A small autoregressive pixel model, trained from scratch.
Model: 16-pixel images, arch transformer_decoder, width 256, layers 6, norm rmsnorm, activation geglu.
Rows from block 3, named by matrix and row number. Rows with one number belong to one neuron. Each number is 128 + 32 x the weight over its row's rms, rounded and kept within 0 to 255. All counts start at 0. Numbers have three digits each. After the name is the row's rms in percent of the matrix's.
# gate: MLP gate (model.blocks.3.mlp.gate.weight, 512x256), inputs 0-255
# fc1: MLP up (model.blocks.3.mlp.fc1.weight, 512x256), inputs 0-255
# fc2: MLP down (model.blocks.3.mlp.fc2.weight, 256x512, transposed), outputs 0-255
gate.382 094:159181150115071141116086147125115087093100155173153178066155155116103079192118121153167123114086160136113129110214145122122154110098164144073079132166192088154086115122167135103067072151128102101136093118079157074168149102134161126154108130205112136123096183095144127137049129170205116133146156148099142164169117121102088119093181103178145144120151143128086146158125138098124122104105096167115083120127074141135145074121105126129102165088089127104117110090097133079154181176093164144155091132164162106132114089066160068131128154142123048160123116057086143118089168118075123148139077160121167096112103136124138097144128130106170079088178114134171178165103143168149072133157111124206115097122116122099137158133141045111128138153123167097150134108158121108106131164114075
fc1.382 098:064062117131115111122125124100078127134156112163133077135098147105082135147117140154106069135160136134176118170180145092164111116116143121116131113156106108100127111116115153191084203129183189143188094122134161154140113147112151120169123153145153155134065126138042103123152080132120098110109081125077130168071171149109154143114135075094222132097086169159052097091139065090150173140122167148101071145156074150132039172141129127187136117105127109143130079078049137119109186138148125167096090086152121147158174106135133141167161104146107127066115069107115148088141129170128088062124160132141181168115103172128155121138122074124170079132133188098125159159152105047109142121100118112139106106100158142112135128150141109141097134060152149100116135160130147169104137117097082
fc2.382 100:100066114101091112167156102132187136160098120086138128097138159093098084111133230086160184121128136173126149118125097139114124106104148158102136173147112153078124136119174157132150126175143087128102121183154167095119098132127161149108135154079163112110117071126163189129195128131178095092125150208168141135141068119085085100123126124162111113146167113126128161133144157085103147063174128101073230109125135121160168056169076140046090104102158109128064128122202149099159141100041147132118147087120142157094113111143152128134089148124106117124118129122146090116172138107120111111117054148094116120184122178066171123179138131110114129110102131183110148109132100131166147121162107130085129123102055114132090144167161169158110084115121093146123196140109166143097099153184175
gate.383 097:167162077157158138125101128085148133083223114155153159126142107125137088161127182130117098124093151136132166097065098119104135086148192080139150107140200128102099150157116135114182154154103072127142082098142180175126155127127081118165199127123091153140119135110145111169141163110128130152093156117142124128177084091122061174193093157133155107101112108098117141138140094173096120166193107199129151078182097128096134208188069183145102144130179156134136133118141133111137144123103084120174152133159118147111153124131139080210141075054102106136102155136134147132056126107176063148151090089187137118107081121120108128145120149127104143104195196114132132073133121101092174123126091117168161155110156085127130158126125138156128211166136109118171116123076133161075141136100090
fc1.383 096:101074142129133136114113070146159141113148140088154127089088098127084151110117168085130076174155088160155102164119132121124126098137107090166146102030137151140142066131126144101161166096145163112097152083123074133191090109120093117103139165197156125087109112149134112130101166204122177107097096157133159131166096145156100149161134136114061160140118184188218074109111153093127122186096092140132099175116156171104161146116071104148187073120117105123131097070149120115135117123114209152100139083137144142148152141108096120096167178159129199113156147100110144070190110154090096144125129093078146123148199150139119134092135136050117141152148119109093172124137166135170129128127121183119159148175116115137167110137149062112112104119142107161187153046144148156131196134177142
fc2.383 095:123173049103089102124118132135132138179083148158126104110150068138143104218164153123179135154151107018133131154143119087122135161110134137155149112185123188140101216156178136085122122117121127082169178153146133161060138162134091167159084150129082110117138139083186123118130146144100110175146142100162144138104101096108113108108086126138137129106129135043066168114079120129124195110181081168191109124137154068162149124050130131129154144101083118145147173127129065125171095125103154072166095141114124091093090125116121096170169093114110132159078152120140175147059122104126165208146089105139140100192078127139150119176136112141095156113087112098125124138123154116124127093112098150163128134102213071126147163122096145132152159138113123114127108196165155087123119102110143
gate.385 101:142113163159111158111102145175137127135134152137095097127087147139129113138121117089153134057125184122092107151163103153139134095161140056090040141129176098109145221158144110186141093135100120114095114130151124173134160121124098133147133085100089109113093036127138147145138081181159135138174093117186190133126097115112154120121168111102099194144166115192086019092120111134147152140149041106055165146125130162146141128183199114125195126090139133133115128123179196120097089120136097120129078078125149168082077158138155089121158159159088105190133154154094135058112145119093164140152135106124125108123131087072142134146137122139129130158108111148116163122122175099086116066148098129132136132175104105120131144118122175101162058076131137096122187129160129082127135126188174
fc1.385 099:181103117057106142088139172164155150128085095174162106083136062111063122157167065115133132082141169162100057109150199128142110156174135150113121124141151113159165094171163166190114156093127125132145122175147130116127124124154144108179130099151146098119092138111177123111125132194149152127117158083132118103102062142121095084109087131129096135107152152064196157139144104123089132102100158124141117130140221141143144148146033088136210157129113182156209149103160099158133125093135133122163087106162107131099099142133194116083160187152156147098141121101153099176175108067074142123075125149119118139161079109153105090137182117072196092175071140088140163155141112121119112144117151198103112136101081095125119126094095103134100134157139170112120176112132111160120101154103103
fc2.385 098:114117110098056054166065140081078104161099126109154109146105133124096177115143092098132179119100149208121200100164118111144139158133084123128098172106204120159064185094158152139066091164153143130136179136114079074141125090086112124146149131132149128181140153176098096152100134101138108105086061153127144122090117174145111091159158078133073100128146069093104160168138071119143132074176047149090117178147150092112081092083139220129109080152161156130107118128149116148150128120101126073107094143114101161149135089103154127156071138133065163169117097153122090080154138105134073107138158116101132141124097128147125081099130153118140164141139107146130101098033096124095137167156126135119143104189113162123156130130200138126098112113156108188119165149116115118164111078118163
gate.386 089:142133101106083108140181106146185186128164137116113098082138203154072118051154117121122121122158110111145164155128156120095144133139153079118138066083110120182124120180094156101128126093171128127195116123120151111152132143140084106117124171175143079093152057194126132175099177054127149150134151122129186118148195131134116130129110152133167143186195095112057177139151132164116134065116179110154155148062118092153150142099184144164092129175154162131132101179163119122135103144119103147141151137080127132101093083118143176112129130092152106161112130121071154127162116134124151114143132091180105150117165130148166161128172119142159167074137176159117193106160116150085099174060129099126119037164171142092074142094141070164153153151147133145128106109089144103069084153199149
fc1.386 095:177122128134114162173114130096161137159167081120162130107088104122109093114116085192090100157161121155119118119121151109159065128142154135157051088166099112146139104141158095161116156155097120173129110149155130101103114129157109112143159149131076060087167199101107192077117097057174077153149092121116135153165168120093097109115154097154154175090165156152153130095126129138129130121163095126092126103081087136123108194156184104128116136153166193188093105146124061081138118058182112095116145147159089095175155140072075149131097065089183095144095086089114145143100141106103193148095097121093146098145103137141160116152063079105156114151136141126210127196095123163116086145139166109151130144129106135165166141144119072101129076113130081104149082112164174161130138114044134
fc2.386 102:131129145178130110099150151135066119135113150129122130150156111191164137163166097143074131136089103153155114121121072149150209146155126137107123145155147141134148177120137147129137134120161062173163100109106177159148097121077095143078153115176119084129141185141126158126085136208162136190068150135071140200183123214121143143098120084160129111146078174104150113191148161135059200152089107122118141142185109114071165152104081104118159146098127111162042120166070094148135159114166158123133166145152127074095146147105159127105069125138166164144125066062191137062104098127183115156108099087113105096149139148096092155099138063161076140111129171108119138157118115120112134166121110151138146194121099131189113125142099163124181150145177134120127097151123095164134144138081108
gate.387 097:115083081134124092150153113197130121125140135151124124096095120103127140136162057095147152110174084094165118109138119111199135130107182137158122114141123153076114145117135088112146175109178119149184093143129115138106064123149132070130116117118174119210168117131122143127102160144115119130076171141154102102136203096061137159112132087100148116052110136085152034093106122083150169196148125118117119189084134124134151099109112174168038170092101112128105159130122077132160095190138051074155146196072122144103142085096117121176108166148120074121157177108081141110121151118130119165099132171150133046106131116101184136079099123130090126108125110097128112119133160147152181153174097134082128126117136156121155136170166173128070124093081159192109120101100175156112134142175105
fc1.387 102:097124213076102093135180155113086125136141132129206180123092168148165143178142130125167077178142107150129140094108160131088123174111095170142110131083146105141096137122116138117139109131075070100099180115069154107149123089164110107135110155154049102088119095095108107190155166176103147130147173126107229156088164072083095149084095093158071106164090179135115159131198099085099070129178103132120108140150145116101125159124143142120182136183159188129121112109143126086156123102138114124132136169160201113153170152113084118162153094127098130127133107140115079102154105121165143099123139096123106192124118115166155134203154139100110100107093176113138088111153100066170133063137126138109133163148149114113140150171149181146081177079108106149064123120173113100073153158124168
fc2.387 097:139160057149112173136103078125121152143153108175131111123136167155155138146133165140114136109095079152174159162177137135157130104101064123156162173166160180119104107115045117121169169129101133105130090154121118171099075193095083128188034118147118159118141080121155158109111133115152149177122064124106118114171131126143114167137157109113154163106149141150161187108181109153077140130160136152119130131084124103093108113141144121130188117125110116196126197159094153130131097074086128129137155115095084160131138105185155103151101129138214106145044184154143176149098162181116172102102187125143185098152140105125128147090176217108161151181184114154144129152130146113136111119062110095093104099153180170154139116096118122154177145172125131099132106177159102179117166106064116
gate.388 101:063121168095112112140074123088148103160105132183182165150106111181129129091134107151078171095103135132143161168154162108127135093177110089062122129130108092117117173204105161103132136192145088136227117158111095163169116076121126116148096085153137202179124193141148179171169110052100153100114123129162145160092079106084112147138110123143190149190130151145161159123075158152116140129107187105124087134120133083103109135140155159092155130105124066072095170044168122138166137148124176110100089096157111150107136107187105128158104154138096136154155166089098113068185133123116134118039082164155100126172146135192154149129134089156146162132136182138058136105151095102163146086118127138133149136140119093116132104124122171087131160104100155123156115103160163087091103117110140
fc1.388 098:153139103171083183068157103153073166118161139168110051098166147153198199142119163103105105129087141124106154167139138204125086153131112150127090161072177171150147106128140149182145123133183207102129119087108154128185155095166158062145097108121138092132122088128118119185126112136118145117180088109147145178104130150140157127123119132093099141071125122180133154154144121122123122082140116085128183118094134125099068066135085123066123121143076142148126180194178178092159140084118112110141157148111081108124090117156118102173195092137091131112141108150079115104096134096175112135116133172114141135141083142124113117085182112158122124145157168058094103107096126085120167195125060143162154129101153102114146142092084130115150111073137133104042170110152149131127190163078098
fc2.388 094:089058114116147087060126097133122082190130114115141126164097151127146104089169153143084130149084111133066164109101101162151120209107126132138070171160106062129129171162074120130124107091144098119164141152178131140164160124150148140099125189122159126095163191145123121084185106074103140155120120168139111121145079144055039098144162132166127091111148146163160142145067145057167143136097131162110088095104095133131173105162135108108154132157167074165131117152103152126130119089141093147105131122150067141127134128177126121090117139106109119118063099164051164173103109157106119073176113124085132130104163084106187159144119111091091158112087130166158135152152102138222136109095093121150053179148094097202136078125156107137138143140180171132176119076099152138151114120121095
gate.389 101:169197141127116100155098173125112167184128076116124160150085138114154142145101143074093175178115082118107135145116101113145116130085122139122131131141154108143152187103149190138140167096099125072151124153110152157068102170155127151089124130100133172174169141098096126161175143206066150178101148100200190147118114116142093108052146112104156127116168134120179043101117082169114155076090145098141167135078118135151149122106094096097147135130076135079146186171140112169153121145089128159142150171180123149168148147127192122155161148074145084177098122137100102130129083096142162141123051066071113096147119149118093102154159153120144123151160088092102219193155102134136190108139147166108101138104154148098073118133100169090134182087101122181136136124128094164127168128123106
fc1.389 100:117157096059081119111144137106201196082141131116194075126118080190127132078125093196172097120134165116103145103115123173095115086075109088119143120099145141177171140137126129119149134198174139091128106087084098065143119096125084126109107180112118080161093055197114134112144123090190131129130099109173130123130130071122119161022122121123165144113116079134132102193086146073077180153182136101144115115121103164176158139159159114117144142077141141123136158110175108161125131172157117074141116192141121150126170156143132063165120088105108116154188090178110151154137124143153099101110115145176097170128118097111153135095122138136151152140134115096165134104218143100147160134066127113118087105104122131140131164127209138129125152125112203116143162099084154135165179106105124
fc2.389 098:133115114143159096087139115183145109158109103118095128108110138168117124090183145095106139153218144146106150118118128135112166168106153118190159115137131192150104061159120135123147086087128087122148194184151153134077188136135108139137155109080114111167091134161140217103180150163035083164133148188102136175149176158109093096102095142115135122169136081118154130132063150157144120086135091151119109091139127058113130131103165169139132132078106150148066092095108149116146115146114140093145143110144119094124105084112185111053071109145071115149149146143070166177110146135104104125131104190139085110104137157115086154170069141109168118085045128142148160161098112115102178146127083160106128110073127136153113156131143195172135134066074096160117114130129114115163135147071208
gate.390 096:090147132078144121094106148123075126112107131105075111100096103171095172155105120104159133094099124157092130108102129114099125148135142087121111123116066106123133070149142118084113087152109167141149125176148119163149148115162109155152140108144137115144220153073114136080105152135083151099136075134130100108128092140126123119188083196189093162093104118140117120104126185096141123133143134163145148128160147163094185130207162170144079114177147102074129090085123060111079173150146065136104201108172106157106132117162097139130100141089177119183109175168173167130135193058154187108136118103133122159127085136172099150104121146129073123117158133109138110121096134167142131205118088125085102127127112131155134125141143148078152047191139045102133096194085177128142117142031157
fc1.390 090:210141110091174099185136162104101157174206155119118185156125126129096083093127141085112127132168170070161142155125123162096105110160111151140084104167095135090076105132189063140080055116082169155067157106170123092139096115129088099098152067136111091138183147126104161129131135090160111121126137150113117111169073135090123174130155100149097115175099178118088137121169077097136132149126136161113109157117081076135125105084158137149104148098160173121163073112106081121103149082094076120099123058121134128154117101101110084185118145106095134107127110115142131133094110146101150093082120170095219147106123183109118139141122080100182173177164116105165133064182104090187119145057150113157139150182102135080115151142138103100084098160173105148099148151077095115149166110126157
fc2.390 080:112108200156104192091124113142126138119086122172134101137115124157072161173154195154128153097108120168128101138137106087170136118107135094128098122134225161115141141130116122153134203145188112161216075192159121137148127122130158117130121148097082093117150172114146137140107161133119132130177114120130177109113170126152110138115085133112138133120193087130140102134047096109089059111130164179183036112120105148095115126133139102155120110145118128076095089136120163148202123173174120124114102195153099083101163193117134173087119140136123138075144167167141136108142106094165081139178144088194114168180165046167119141062158121146097128144150154108130106128085125166113145144158118151103203133105123117129152138138094138068163168094111116117078139065167153160139177102094105
gate.391 099:068160127119141148080137118128178103135143128159134165091177132129095184164109156206134106200098113180172145156138070109085110144126120123109145178120102134122152135137111087147111209150132122112145089103161151118096147104144128193159087146124170071163147080135147142090129110172126198108107131135143087127163078088061151122154153103173164125196085159125098160156137112142105143083138130132119164066120189131104160125122153202117126112089145138180124170103145173122179100080068082129179117166113137118065056146119143091107174127154109124155158144084094159116116180092131144113104097166095142093135167096168124151101126061107148164132108137147146176081066153129082154124154096097074069109155100146103153101140097124135144166147059141130178154072083106172118189107129147
fc1.391 095:151084149132123115136181163160111098061150161128080107130129102133091154098156134094151071120090132167145074127153124099115103122082120104086087120109126177156115155148118130172090075124083169144142136134076147143118077131101136168142115176097148128189112076092215115087173151107090126180115100081117155156137145149161159109106070192124145129169185107050170076174109126158096174137168143022151138154118079135156175088143119126100138098125102133088143120084203139186078144154157133117154148111146133107113057116143148102150132135076047084112158117170133102145181167109125134179159095148154167130130143171156114113172160116098106138205161095134144117140136098138043119122122085112148154131124076127139131088137144160132137070113174154086120113148148124133160174075122101
fc2.391 104:105176157127138126113118131153148150131168129136093132133126140109070144185139132150055199110132124116139119139148074096120143173101081116062112212106109140127148127146167166090158133113127137081102124125137183134175129120173121173142052192137124146127150144183093118098148092139072146140120097110096112107143188147100139153104119181172075119159117170155159137107076110158136217111156166166121145089159116144108099126087112128090140149099109104138076168133116158148114188126165145178089132089157099104154145163182112074128134133099067089138068164107109118161138136099158161085142060112092158152113177107107099096090114146185168132132148166137071104128132150171194162134051160122099125104123107130129108109186144140189127093175065169181127137133105041112068143109125177
gate.392 099:165147117102151141148151173165193082154121096092142121101090164099099146118161145160124058159192186136123126113156168182107154210170146071160146150087121168095171135157166116114161209132112073050139133113128154098137125106114067089133117218107141177076137146134144109145158144089153165163058123127107112126116148172144132113157103091140131083153113125119119116157135170178158147130137102164116147170208131130114095147154147187176140095096148159141109144124139176186108116176105135137134188126149088112143068165114114107129125145098105071171074078107095188195091075170141120124137091120118128077097093087115109133130122115177122082109118123134131156119177079089142134187123174102135111105118095095157149132144108127077153099100152084105110081170106181106155144117154183
fc1.392 103:112179187141172105131101114127139135118094123133145075089098087144124219146119114091129096108203080149160125133116157149138112165124121068185069147111101155154083117132103103165144121170134095102157169138122137104183126153118126143126125098120121159138102147150090132114169030130107127110078080122160139158164121128169127076125132123118134132138115106097158117197174173097160191127155112175143127140167080173125108074125085105186091129097152138149167190092055105168089129130082159129079175114164065189125160121122205080133156142096104121076134087128168134082070114156128176156126141126093179054099117178118146107138128122117098169137147126077118111126132097058141094159144105108094161156123133131158140159073124125139125122141153065118047120078102115112177150134067155
fc2.392 107:079067104094109065118037109149125136095127088057119095121141096158166113101135107165133152122177189093115166112141102148151118143136097108073181160154130186109177117129157103123091151135135141129127064134117058190110091111086131134160076126160161093049150073104143195090126132131126111143101135082079159154072120170062151124143133108132060110098095121133078141104167112138097179104091111144146124109077131137158123137122155101112146112121042110128139143164145094078126138083157099151121105159160151154088128141127063126203105100176115171163132151183134107129112011077150099132071126111145096113147140122105120153139151119145154106138106134107134130071131122124161149054138090129137146112185149123111105110197188137154069114180147144149129108154177118118108131152112109
gate.393 093:120079113124199086138125160099152153182118167080151110159108168133174126111107120179177157153158096093101139147186117135114096121158153151184118189169158176121180131148128130107130140126176178130155113128103104128097154141106121168136136129089137108145140147182100109115122086166121101165079120124214155114139163113120121148200136117106155119160128124143162162143077093113158182123100152175155108124121140145111138150115118149162068111112054144120153071121111142098087106090169114058089108132154170090139178139169111173183111130127189126115117122124157148101148065100142148171086094146180141077107117141128133116155065180084152175075087103094157119167168120150151106149145124198159073190180098177167107055152076095115169129145133085088110116139121086035117105166103150
fc1.393 092:109113117095099115079122149161141112185107126111155121166133068167195173150138185160097085097086164112132134124140133128188169087138186129214146125145081149117125170161116067101126073143115095113144131148129119165089150129159099116108162140109091079030101134143125132136107090181143128158073141126162083180112150131143112185107147137176127078120180113134088156176113148069120128144202119206075168156121094164136130159128147104154152128190148113142145123134168117110158172140130115157129147114154195144187152178103122124119123140145175083117171126126137157119079097181155095095130161218130147110082121161170163188115113160102152122079152110094081106149081110136137135194129088115108163146158110120063153152107151145120098128144115100155086164056129115083132131169188159
fc2.393 088:143148147138133157098114109111138142086178211118114165171119164120075120126120111153136143163190133103143140138108138148081126139100076142081118166107173152140151167161087197145163209130122159105195111143180117136158145132083111120089022090172191132109109141180102134123220136084162173157190120094124086092197159135160114132193122096116142122135194068123163081148130118089146172093114112138174079080147111104121183143139106171121102112109092121097127164176098116165099091138140153116126182080091125133145101112180175127119129150114090136118122134159140153094139104121100145158160106078125111111115171136134099129116135161138167087151100110132171176153142150097129066113125194211177097123092130102174144125131104134121123112130118132119148064140110102196121097075100074
gate.394 101:089166177092071124128148074113128126155079154125147129097080187144127132103143128105077180176114140193207192184147119168107047095130115143134106120130185107141127157167151077117124109122194098114179103172141082125097134152149122152173103112102088139122142159094078162150119153117088142165175091141160097105124149122108170103099197163088167093150147168168161081145184158116130087100111100179118122121074094096121185163112142093105075128087126084074173099139103113095104084114079150104143115140156195115143141186149142113152154093143111122099071100181103124093192116103166109102110153096164131145097089097112137165138113136159154115104109109112080124108143111092177080150091154117195108149141161097133094199163124100115131118102110076144135145071137097071102135100153178
fc1.394 103:121116145117149096144152121110153151170157105119109103114153163081130103129107116153127145114136107132169105117074131187165038129169155124131127098074207160111084129111124137086125140172147181152076158119155112132085093083182096145106163113100128180122129174158139077147149119158169117186181118077158112153066142148140122134105092162141128105149125143148099120163155139137121124083161131138168129128115031111087069154114127211146174121102050146129159150135145150083101140125107127179170120102157148073105092112085044144097104108192058173097128135097085108145159182113138199076092150101122147103151131133154110150165105144166096139175187149138161102133129201102125158109073099125131132143072075129175162128096105134108116130198113139061158107147121095145104088100166163
fc2.394 107:094167127085095196112120176185166125076157157159158168092195154146163105124179160153143174149135111129130144115170165165113141151128188179082071127118148160164133096151151083155114120115115118101097159129145140115139075119124101176168145063156150120145142079195085124129135161088093141138165098103137109126111144128144123164151118111122166119123098202123144099101120162145150156174100138138106118125091105061130151128100067137085127127120116142183105066124150211161117115150077123148110092096147206135142160142144114163195162133190151104116158107094143111162105067139104073130118122145102104118200188126099157154201105116117136100141114104084135088123126132086105088060175117114120164155139190099108131148208130143110123074134146165167173144160188188090178146103102162
gate.395 099:121124146129096125168171067096128113107112108134201099067142123133147169150102157085142116113066144136163106079156102169134159163153132121179124131069088130144085157150122153198179078081086166131102141100143133118124114182123162149062090149129131147133156126152134139154127150103113154063145212152207141091163143123140098122112064105107146069180139149162149149141170120207170147121119133192108137164118137159150058105093094091173045127117130114117106106148131105107050189141084073115119125112114125090129126152124094242122113145149134083094123140154086183143127136192113105121142127099187083137093157105143143150084090175082080117073132084120120142161110144097144116132134121121071093149114114130159127158129126150167125151122166145187139139125073148127130132184161095
fc1.395 105:155098116047135118157132181123123171122169153187165178140154122105114106142108167122111107142084163157177166125131148121136120139135169154110156170151088138165088096093148141110142071138107087143085059118130096148082144166171107117151130114124051090131123179137115131175133096096138093094148134097109164165162114123057143056165094139147162114126131121114146142081103105105160189181137132141133119138120155108136095048165194144130121113134125121127106125173098150097178183119109109157148082135139127154057141185106079120090117182159080131092092120096126064184103098148074114135122077153089142166131109075140133120111157094143109197086073136211094199153157097078161107142187189159132146106158125047154075137110153145135089138210110138136108110137129129125124155133134134
fc2.395 104:090141175128151136117163140094129066119180146119111088147178120139183191130139119139152176156121043095097171131115144170104179077085115088056132150160116131094117168161127165119116088162168149039141187131071104105178163158102153174091162118101139162139105119099109107141156115141090158107113156079188099167130094102121145109115068095118060204152138125119179128111116088163133124113178161071127124138081127126124105116179108116123144138138106129160114068063178155099104132141168153106107137084123140078169133080127134147088207130124100140108133144117092180127152095117151140130137141143070075144154156084103112188094104204136190115126124139119119158156116136185155155155121153141162168119166112208131141120077132115074151132182137126155108112097134086126120077146157066
gate.396 101:108139081091118096110135142114145086123177143125143161134109135111080136110137125119161127125171116102108141082124109146143080082107160121126162183121091102151042143134095126127111119155122139142139067160107074204149115190130103132156165116136175094140191179108152099146109118088125119149231127180142099053124184128056146122111138121177167129124072157096185137149134086121189125167164174112139137165118139106146128142123159115119182162109172100150100144135157076194168102113164127182124116105164156095174119154109150176105136183101074167169067200123119154090143138162095121092090107129104068110138141155074097070113097149138181114115188070146108155115125167113149139059093138130156129139147115078173152101049132114116165168122160095093136177164103138157133115099103100
fc1.396 103:129158089136100131112163171112138099166104128142161121133130069104173144104167111138142067081097104128102094089170099151146152125152163080148153137157214152145208132132140103148136087083136174167148094085151113146115054060141101157142162132089143157116092162205112120166140121065128164131146107127162131105121159083134157118170110128130115089128125101100101165059117129126139185182158105111103115126087062150131082098124160114131171138133048150136097177160133143106097162143116090170103113166133098118206100124109144137174107052139171100131083133089112115131139144162130129091110137186150222186151110065150159107112112192128186134099141110087070121166123138160086170091064137136113149124159154119117183089173127147153138100165167078105164125096099148119131092165177129
fc2.396 101:116069184183111197183193074110131163164104148160100100106171094159117109107094132122130145162147177157099128128061134186082129164134108163104108139114076130107093096115131178067120162140089082076071144149122159111209162133112157133119164141128159111100109144079185122105116083145135165159063209140033144157107134175101161126127095130128116143158087096090164079122156069131109169084151147120134133186160124111109177106135123167077082080113148131115105120108150146165125096119146164086138107135112136181114082083105184105107148084155102148062074060157125164076150109125119128088088146133152127107130131146144137120117136130068143147151149147099139167127117092160142058128163102117105092122108104133169107070126139097143122071165160117133117131109102138063156145177078123
gate.397 088:109104147113139123119096109134132199131164132108152159108127155191178146096096168140111110120167122115150140113116089139140152138126108149158131122136133133178109155119154147142203085173164138120163073137117102118108126153088157129100108126092096118091195154151055087115150147176116181141141137106141134155084161110133173085159204153119134159115135126168123057143086107145105145132155173146192142148050164094113126174161158083066108149136125129117170108126207113119084128126084149082124096160157082126165118140101092155015115108117109160150108126192189075123097118122093178156130181113099126131178102070163131156145118195154158137179150121136115183076137091076088116122143091120073157123145127135199070134061130130100129076152127108121060111136181153073097128123102136
fc1.397 078:111102149138117128190149114104102166199098100156121210149128113090089089131119105125179141144102137184151133109165176141119086135147140133083130104115114209169113145106104151142109150103148123150132183095082090168112087122129146109104077149177120100096145139150087062120124107134130113146145096107186093133136094177089150162136087108079148117109103132118155186132113173140159105138102108122147148105064142166137141157120132164158170159098101050126179169141087102103050156137128161119126040152098103162125169177138137102107125153143122136195217052081120124166114093102208086116073137125198113091121134097101136085139131177156099136096160123084102107151113146079122123191166125164154110139119168193168117158159112130126103155163114135104124126148062168132104170125180084
fc2.397 079:116107089062159147093133169154157187093117130154146140110160145167103176084139125176149106087095148116130112119127064121118160165139087144109079201124113149098107064177105154106142132181133085123143104110187165106158106169066110086131104175120136101113112137070144177102155133193099063171196173118095166110157137122142115095118119165131115162121173107050083127159120092162089169082068154140152113121133071131157154138161115122099090136143156128132121158131097135074172112125104092070142177154119151120152115153119175163179145131093127116080165119104117128120107175127072136133187122094085127127147108053139122160111170116065140123169133118146154146075124112096099165156104132122052125101103150094149144095152113068094116106096088073136154213092179086123135057150102120
gate.398 100:150137164123153134114103084158173073133145110173159108176077127148083070098085179177099170112105133130159105116121140127103167080123082154132091130078135136200153132137128107102121173122113139130141121168156160078084153136139141126081091140103181148185102139168148167131121098190100128119156112107197146104167125141135128100115105120093174130161092171110122121116104109107153162110112146113077150150106086177105073136157083121152128159080138128141062138133148121203071154211089121128149126095094073149178133139180122164157130057136141154168146181099110154193115127104102139126106139119131140061139099142141102090175197183151136121150075103117115122140172144134142148141127113131144125112088093033148130153107131171072095123091070135101156143189163111151104101063040070
fc1.398 098:110126109089095182161132139160082142108138106152147185147141212160096109119123079107136165123193111079157148068138096148130167137149144068218115152154137100146145115164101127152137152140121158205098080095115118137134137109088107116131100118194091119146120180097138110114102160153171153079099127104091130173122129072092140105078058121182166162127140153137117101139105093157093125101128120132072025155101066139171086111176114080146084118163082081194100123143029109141158166072107133128055141124107121141145150155119120122117108140115110141113110117114170109091143084171087143069163152161157111179092179093146121127116113127191168159166159138174142113133110135095114150086054129167104104148184086147140176143179128157163102150141108135143119153126131131142086117092135141
fc2.398 098:050137127158121145139132083066183141163072144145172098145173112124186064078123170136145104150165154115140088155048169128169116154105104132119089121121082101131116145122131157098132118108118146098136147140148150135165154092181135114218139069125128143111174171135108141101148105068092135105109122166134133105202112101135095130095151154116134113141153116135085137169128076112083129142158149104154147144154155149158187139089109214055167124112113063116135170110140102121107095112151146136136101118104164172132084108142179114117114135119112146095141155193111113173133146183122118190146144134119099137159113102152176078139178161096117126078167142047162112102099089167109170099136244107131106157153125110114170154127119141118120118145174155131058050109122207103118170087094128
gate.399 101:116158159106095097116122087126092129112041096048090100102129108183136126176168090155169146147133075137155069131143136143122060099126104147132117146194102180131099184114122119162109095124142134132089075143147147103111112064108169118124174107135079099121164142118161082148141114187144166168105194160128119113153047161184161145112117127121038166095116102159148100165089076109148158155120175172089106095139133192194081158131132094145127127170157138192147132173101135135124123133154115135162109118137101134100048142142107100119134107142132124110166097075103100106102129174065131117110136201145096143143124071094173135116137100117095136144162155109090151176162138175170113059135115117148134132087172116048133116139111075129116188154121103132081103131167118108161139078068106
fc1.399 100:100091081169159149166132086106165152141118140095108138127125188141125150140153099144127176156118111137187095076109197074099159151132074162155176115141113136156109106063157103150169083079187121144130206142109079129166119142063106137092148094135114139160138071153111119157109092156153152139116107143118170116117155144140109108141148098133115092190147132111107092097085126108131082092177156152084152172084184129152076109137110139110155184121091105149144150086146104102055055153105126121107124095148100164102165085151098162095173134134115143097112138164093087083126183098106115064056127132120112109174154132171109151139169153131148117103075104134075142136116138138086154183083094134070083093102117162098101141183060085092189078142093089119145111098075140177133169160152187
fc2.399 101:101141119161093096131107119158140165149111141096112097064159043165158255077120132135126106098103139099092104090153086187167136068159208074077084082138108209136114127126126126122106064137081155130123110144096136157090195091104116165173148136107156108182202100109101096146184112113129159157124132108109138163183135101103126117165082127135081085126150097146144126135093141167120175090131136177148173120127114082121126089137140108116154129130068114146038134133074137098129140142134145084108151096105142087123141100094151123095099121106087129132064178111137092124139134205090143126134097140105154124106148116138117117137165037122108150166126180199157139111074087131102195137136149075093179112099092087141148123135121138106150136116167141120093163104152131157103113111092126
gate.400 109:149107131126151160172110077096083143111131162120090128125163172114111155059125138151119128105105086182129075119108063096120144068167186109171103145127156149168157092132058180118092103108133213092108141111121161081141139167085138167175132073111084178052123111181123165087111104121145092181109102082075176082140133126130145107140126141090150172152139149149134160128179117168128157133084146086164124142163111063174201156123067127118131151160157140132150171132100152168129064089113136108154132094134119106075113115126103160123142113070153104109120164105128067112110083106169111168077156109160145132142119133128161131124176143091063137088167102136104163156152108136189111189108128102165155222164110137135167072153119148136073142163180103140130136135121118168153168138129200
fc1.400 105:113136126176160160129166179133116152185154090175134130113176175035130137082130120175163166094099073117154160135082119096074165115169176111130111124165119187112111156153093157118169157129143125109083152140114109111119121083103164156174115150094150204105121087149146081177120132121119158149111072147140116085108105156171151158100177138139108068110157155113099169156139091170159105166070158132134074148130180118123182170134073129107162154149130071092163141120109104103110152156155106080134127109163140124106123117104149153158077143128135118164124134158108135192156067205189083148190151085208097082136124173098166102123153115178076147103083106150158097045160088118104143144204169052120163138123119124128140141142166109088129124171150159151151092120156135131133112165132112
fc2.400 110:154194166109090111150180104117137122124159106142140100111087149095113091062126056118135184127138135152127127159120155154161073164109126176125106170148126114142078151091093171153161071127108114141093113116127148097148108129093182131084164153127108086147128170072104106203135079147137096077132046170149108077179102106091050173127161083186123186112201109081069121101096161085137153128183137054139143147065093113160117079085078128114125143141235103122077130168121123174132134142172140091141101099139111104148129163099082139101117126144105143120124133153169209134140155120111127135113115083063101101135163067077107129142147194152086122082091153129133090172173106136112100120116077124111107132116139121106173098098124088115151156126156143127126123116098107108143175153120107